{"dataset": "struck, bounced, scraped and rolled objects made by modal synthesis", "train_examples": 78125, "embedding_dim": 64, "depths": [14], "kernel_size": 5, "residual_init": "none", "lr": 0.0011, "max_precond_dim": 512, "steps": 7200, "final_lr_fraction": 0}
Rows from block 7 of a small audio embedding model, named by matrix and row number. Rows with one number belong to one channel. Each number is 128 + 32 x the weight over its row's rms, rounded and kept within 0 to 255. All counts start at 0. Numbers have three digits each.
After each channel's rows are labels from the 100 clips, of 14976, where the channel reaches its largest size: "loudest" is the band of the loudest frequency at the time of the peak. Only what is clearly more common there than usual is listed. The data: struck, bounced, scraped and rolled objects made by modal synthesis. In brackets: how many of the 100, against the usual share in percent.
# filt: filter width-5 conv, dilation 4 (model.blocks.7.filt.weight, 384x384x5, each kernel summed), inputs 256-383
# gate: gate width-5 conv, dilation 4 (model.blocks.7.gate.weight, 384x384x5, each kernel summed), inputs 256-383
# out: residual pointwise conv (model.blocks.7.out.weight, 384x384x1, transposed), outputs 256-383

filt.23:124149133188111151125190108132099118110125145156145099132120158078121100133130087104137133046060094151090136107136128140144137126174132146117115192120075113154097090150112134091115100133129106111137110160062169128163114113163126123110116195111142131181088165116119153132177115147092118159122151098162182131119174153134190121098111060144107148138164124105167150121146071096133151033148
gate.23:104155132096167146096080139123111128130145127127121112111070146127116126148131158151058184153103169110178103107046137078128125115128182136143165130184140108128110156118063156125076128150085143119126089115092092105104108074097111188105134168133156103127120178088148080165133130190155146144107134106153103161181144122196116101112115165081117122117133146128129146126156144146114122170147
out.23:151117176111141105105127093144085192179118131131146019143125142162146123094127180161072108154106118164165165139045076152096113151154121171149112111195081097125158143142136118151156071113133200116096140093078208134094125129150116154122099131127156131105144092133116101104131128123131152096138112147126120136172164117155150149107119169148154136105087067090155076131155075121153144144156
loudest: 500 to 1000 Hz (45 vs 22)

filt.338:162123189131120114145183102067096165130179104107120110173176214138130173099070133147180068139152110072107111186135141154118160122091187133092152125086153123082111086179111168146132167121149081146066138153171170039069124138089152081158094138114143104126069127103158124131133073093152138139102127113124120103166122155150117120108110068140144151174103096102061160141127134091138177140111
gate.338:124141157120168156089135127153114180112142141094152150142140167194162156211128115138141169126139123194155087140120108110127145133081150073171162129095117131178059133115132134192114091125211108173045135145164169152136147158086103140129175176167138151160101115156111105196074106074130161169161104115129139110114101147141157133116114118111112094102151127168148106196113111128151151143134
out.338:061080122073095167151165157062112069191100139162110132134165157180126112132167144153142115145176134155125126167115139140151126190172171159130234138154119122119103121127139098116098128108124099101153079093086140137080108127165067166101111180114165107134160114123141116117145122174182146138096112153122080104176135055121120140123134115089166133167193086107119082073155136150104092116123
loudest: 250 to 500 Hz (40 vs 19.7)

filt.143:130191146090162106145097158101157133161141152171138165156152191123169133170177195091156139116126083137097099180176149141138132156149130114098198158172071101151096175148128172148172093114098079163160149120071149121115153131131173111150147159144099134205143157117079154114137178141178155109079073114142121096087169177096117132104175099131128140088083156124101090113176131134123188177177
gate.143:156124163113133120118155175160139100160118181115169119132097146133107133101130176090145105124057144121124113071149111140092157051127061108130127110194124163108096122153072111119128134171118183135127152175149097158103135129107128103099084154139138170047106187091096097140135134113101127131097164099115153128110116117099159152077143170172106115035217105174133077155100138131119096171182
out.143:120149158137071069093075115152125138082178154076156128171110118121143156156090104141096108114159156131191187122166192129148116157168139084140072162087151146047180121072102180117168111090047158062120115140131159175151093156136127153133154083089154196181121098116146083105094189162104108154133164124150119106120123109144124100111107146124101151136073102157117119095099167091136093108168
loudest: 2000 to 4000 Hz (29 vs 4)

filt.120:137136112163097126145119123092138185128189163048078081093147072102192162179112104092161073086106129118070150107067107125135091093176160121128130089105190144131081148095130103105152084133113129136118118179127126083147133142162177174148117101100140183127127123122123100104159151135158135134137147095115161150111109151167105111118086191103112142149095133087086130119140141169083144161121
gate.120:084138116185081106093182097117195164141172209137108163102158182107119121126129082125125165212133214173083159140123119111176151134095061160119118175126140128118131111104087160168094154115109124105116113150117172139161125140191170159149088148163087126115177111096149168138146139110160129117095139067133079121135124151071093110155125190132126089166152118133087156112133136114166133114180
out.120:152142089111118085082212072118118140116121109155132152126184200081137114127101100042122155109079072112198174134134180194203164149090204164189144085139123180049195131159152162145165164159110128131125168114114136153108138087130149138130114139136089081146056126108171167119130133135119120137132183132137116097139101134145122163195106073129138153104155076167150133121139148127127125140105
loudest: 250 to 500 Hz (48 vs 19.7)

filt.47:099061107129135145131121111129094085142110073077172141070180105170135152129090169126097152069132156124103072112109164125106140129190088100141126176094136219110139100061178100119110090166112103161137132142176098114143137146165131097126125124168131056124119110029107102156143131113133155105101139185143109102123130079123158092103133128119156111132124151092135132148182143157126117152090
gate.47:160096115168111109137138122099159150143111211159143137120148126122136140162075109115132182139088163136169186180095112165122170122137128073165107035094191096150136124146147142164123140154090139147141179155124159129127138140104104140176168167142175141158136144160107150118097125115110125117142096124109107117162159157177136170123116114193198105115122083070181164166123142128099116129132
out.47:171136159113122092147111123119107115130176089162088169147122222106158123148096149135116093115081084155161100141098168169136184138163151096114103107145108154128081124103131083150151125118168142084137137174096118135147132112128154099142119157196107180096138173152106115109129089123147119168060144165120137139129073100133128164127193043168195156049037115171127111130105150104175108159134
loudest: 250 to 500 Hz (43 vs 19.7)

filt.251:106134120103082129165140126124107094154088188159184171181098203121165169108126141116096142110143156139124174131155060129149123120118107106102067199111151106096174093172160080139109112117138126131129106159170111154136088159151150102152111169156112197110164124101149108160114103138152078122111193107141113147102094175151108150158149145155158193053119175095115115104131174152088138063109
gate.251:147145073106151188089167059151099133119138119101123094110056161068122186124158137138062164189138136149128190078134140109103154135100189183178095131157072099149121145099139090152143134151152169110102132093115168129140161204133094152166175204115116117133119095086139116153177144123187136133134133132079110073162151159159129120197098112129174081115164142164155115112088109132125128110128
out.251:113157108154118124090083161139146167075129091163145162163132119181134201167098099087160132106124031098107136069101158113144141133115110161115161151115121153147149070088097095129090176121167090140123118124149170101085116100105147135045068158130108115087101142102119133100122078126173161117119063084104162115105163120073155126191102078154186148146157120134122106163130099098111146145194
loudest: 250 to 500 Hz (44 vs 19.7)

filt.54:156073105121101167108119106227142155130095130094115140163119151089111147090072115186102084135121148135100101127158114112146148089124130096122187169151027168143135113124172120092120104118123116125146130142122119122073149126121144098163150203171183123218182073139170153191131163148123105138106174138095114173136112132091136085116142108124116078161123092101127119145125107125098081105132
gate.54:090149125134173126108186081087132126127134142098112131169069121132154111169119091153120145140098132067153071106067146120121098118125120076085120148169140096161067108149081149112215147137128126122087183130143145135098155104158122162122196146078118096162115188178128129171083069091142168144080051140192135193187100128155116119131082163149103074101193130100142095119180103064128139115145
out.54:144116165112163086111159193102107033169180203111119171094150129148159069130164179113177148164182068142075104152162160195160130075088181132132109123115156117103110078116110091166121118141168145088169169118140154159064145126119092143149168175118159117081133179118159124126180115099102165122121150143184156144129113108148158130127106110159114143123083131191154123107141088091143111120120
loudest: 250 to 500 Hz (42 vs 19.7)

filt.32:143126171106152094140140181137165144116108149113148102138167112217070092200133140167127110110139179115129085120117103151141144124133174089146153096127159099103181117130117141168079125153114149079161075117117072164119156063088142062147150195110073095172149170063150159117133148069106154135071149113151133191117112151144161151098164136077106114103148107092148131170081106183096170094137
gate.32:097118111056132147106101065134165088177177140167137132100086104156134114130165103103097166142167169164115057141127162138122144177121136128089093161098128090186095101102200122158160165137059194172118165130121204080177088146146123158094131107131070162081074149161135155125124132109151115114134072144141113177123149149122072103072085116121133101085103183096100118128135088128108144180113
out.32:118081135167159140166122142106119081107135164128125122143099081094060114161159126146126149047143160071152147101166150179099132125102162105147131143141148122174108123167114075120115098120139157123111167160148174155136204146133119103172088045116113142121109117126141159099087133066081168136182138184112145095131115206125152155070165118186166149164069120115112179126082103157160108127127
loudest: 2000 to 4000 Hz (25 vs 4)

filt.355:145137094131106133181137186145138128183075049167148098119152079088140138128093134119151083103175103148124127103150195197145099088130131105153134128054151130160120119130153164073128081154101103137119121109122123187137118121160135130147131082118125090088183198104156113122128149087137141138056090128146152156064105113136086126116150166121166165206152079115111123150170149115142204076150
gate.355:141106202068102133162063135183057128088112111136154107170053088142154149114128128172090168115134114153135089088132112140072158118124176076132125119164171106153080097131167102110125138091040106128129158099153115160150124163071109110079108129158074184159153100170049099154132113118112103160108120126090124145163172113107106073146041111137160185082132140124067167107096122101159071157156
out.355:144140155165086122095083101177181060123127156073130143177122144054122137117138106100184137113110131127101158173115075179180181152106101129111165177130169121106092149071114105113149139089141202138137107107128115153120027112132114102138133168146117117107020092136117125121149175124084099085150062147137123181105068155109104140115163119128166151126100154143111122092111067143146131163094
loudest: 1000 to 2000 Hz (25 vs 7.6)

filt.343:156088148132184123067146105096156163139112073147144151127189116184139116172149090100153104123094105131136123121186146167109124122133134106123081157138089140130094138128157176116128145130153089079141102106118173175121092139167063136148101159157060103130206123115072118150168151153172163088107146116118070139157116093162186121150132090190106084198157108159163090066169130121149126088140
gate.343:149136108106230149203116162167096176119089090117157121136127126121085131112138070081079146107103113108083195121051071128168188109083090063101150079106107149134080088152124100125121128136130121106115094108144125137098121094171104125102148152111147162079095220165107160108035128102118135092150139134087130168059103104152185129127108129108122150144155151101176149131136140135190108125090
out.343:179139096113122122148174209119162133197153200112161090096130169086099194137082077106080146177111157212122114188139126128196062115118118139149146104098137104123152153099144116139132094117092142082127093185111140176172135165126166120115139089099124130133183187133178111155099161131146148115098103097185142155129145139091065082076082129121107161095139147148162156101185093127132077107093
loudest: 250 to 500 Hz (41 vs 19.7)

filt.21:180129124176150129149116073085120134157132144119104140116087107130138082166142144173144159162106101137134139099101088175129133122130139107157127183144183172113107124106096106152164126071176150171118139120127165125128162081141179140132100182149096137165183130175154078135078136141165092075120163155128090146058152085118178102150168082099129173172178093105101076071144158120136059145082
gate.21:151162056105156104090147175176176164132101082098120092214150138133192106136126150114142185162091134134193051151091149154100101130139198099156174162121125146105101129162169127147136106155159139127086141170143141155106127105143084174142124139117114100177121180115120113103120149077161122096131136140114098168160099084105107129029111112148129134130187106116088176075152202124083162117128
out.21:147055158118082123095131125099157075149137099125160165134129175126113199111144119127153068204148133098150131081117104153078150096086058132067121074112141112158136136171167114074185158125081134104143125165180144091103152068118127127142089080149101092120128101141117146139122111163126143139082166083145146139167171120140170115071116133155120114082131163166093126179096140097186152107134
loudest: 1000 to 2000 Hz (34 vs 7.6)

filt.12:120117097122125146114083176093140145119100145150149123136165161041112146161178154187146123119168091097142105113162139157141154077107104104138162075093160172148093171202159181154126124126143168126186133125159140096157127151123109138153067129095180139145133126094148100089112157073140089140075203178155148142118117069125139104152104066218112122167143115114152105094102123168093160053163
gate.12:161136173125122108168110163115149182110133115141200125186093064112134089094181147135123149136187136153097117123129103126082133113131195116056097104135143049153102106145144115105097187125136119160111103166108172112089085117081133073178069145149123097067160147113175153169119099098077213135105136098085083111039051106135124142132143193146182043128176146110112130121095089128140135178109
out.12:225160100100098111094117093135221066206209144167115110198142096154124107127056098085120071121144183099065133094146133173151071169112147134143119186109098094132127155128105162123063140147102077113129105080146126133105150121112092103134116101167123125143187140169155111072077153156116115078079135114142166119122111111150150168101127151147085133163159156150139107100136115161102180083091
loudest: 500 to 1000 Hz (45 vs 22)

filt.128:146143147180113118136137086163126067120131114128193136099112118134113107110122125152175126138081078110096143160154144134166109070138140131084096102070114140141122117134162172095109153117130095123087198137137155180093097133131124119118108105137118139152153144067184099121033092122095153079078121089110160166119176094186104131130123143089097113141154157174168070172177110052172132100125
gate.128:127111098111149104151082186114152088119147116133177095105156102120046125148151115103067085140068163094104112167096136132122097133122184057117140107139154180166118094173137121108131146100134140089151103196094154108072139050079138096146158109083130118109179113141091220118093129183132144074111108132083177133145172086133091106158154142137141154126173159051097111133084130142142159124203
out.128:168095125093115191108137076115137138085121174118176171111087122149138171138174095128115133140103179080153096133191127100124140057122105103080171083104180084132140197166086061098129154077190108148161127159166210110125118119161127093112147088069158061112113144085130171161163134073193076141149109143122153089169132099115206149094159130195128135073093126121085135182158097093089135105175
loudest: 1000 to 2000 Hz (25 vs 7.6)

filt.296:126083070123166098173132114146094128080110128074137064199074062173114174111099128172145116108161132094074106139052117119144091162116117180101139070167128166126078091114146096103099121053189137133090137068122165094153099103170125093095160151121101115123166121145114112054130162172109163103094116126127145152163150124127126107086107067152133122079092103135087061112122111143130153130063
gate.296:126126133123120171078075176166129122095124146151170107141136140108071100159101096191102115116081160192154164119153108085114133154064112101184095087121074100156121096094150122128128124172110173116103135153127099163158162109096133110104189051108113115157134180072102085063141129115099136066114120169117144074115148101189129088137161142052087141095191173175080115123076104081183134134173
out.296:122104100151057179146076203123116161172171050127130103057165151138072117115118108154123153185190074097120110136194166122131103092121136133129133151073188129085120136135109127139085149101145146145086089119104103141087158140098131147169151147159129082114079161118175119189086148147128105127173127162121184147117179154089136183163098066067071135137119115105110123154142175173175126113162
loudest: 500 to 1000 Hz (46 vs 22)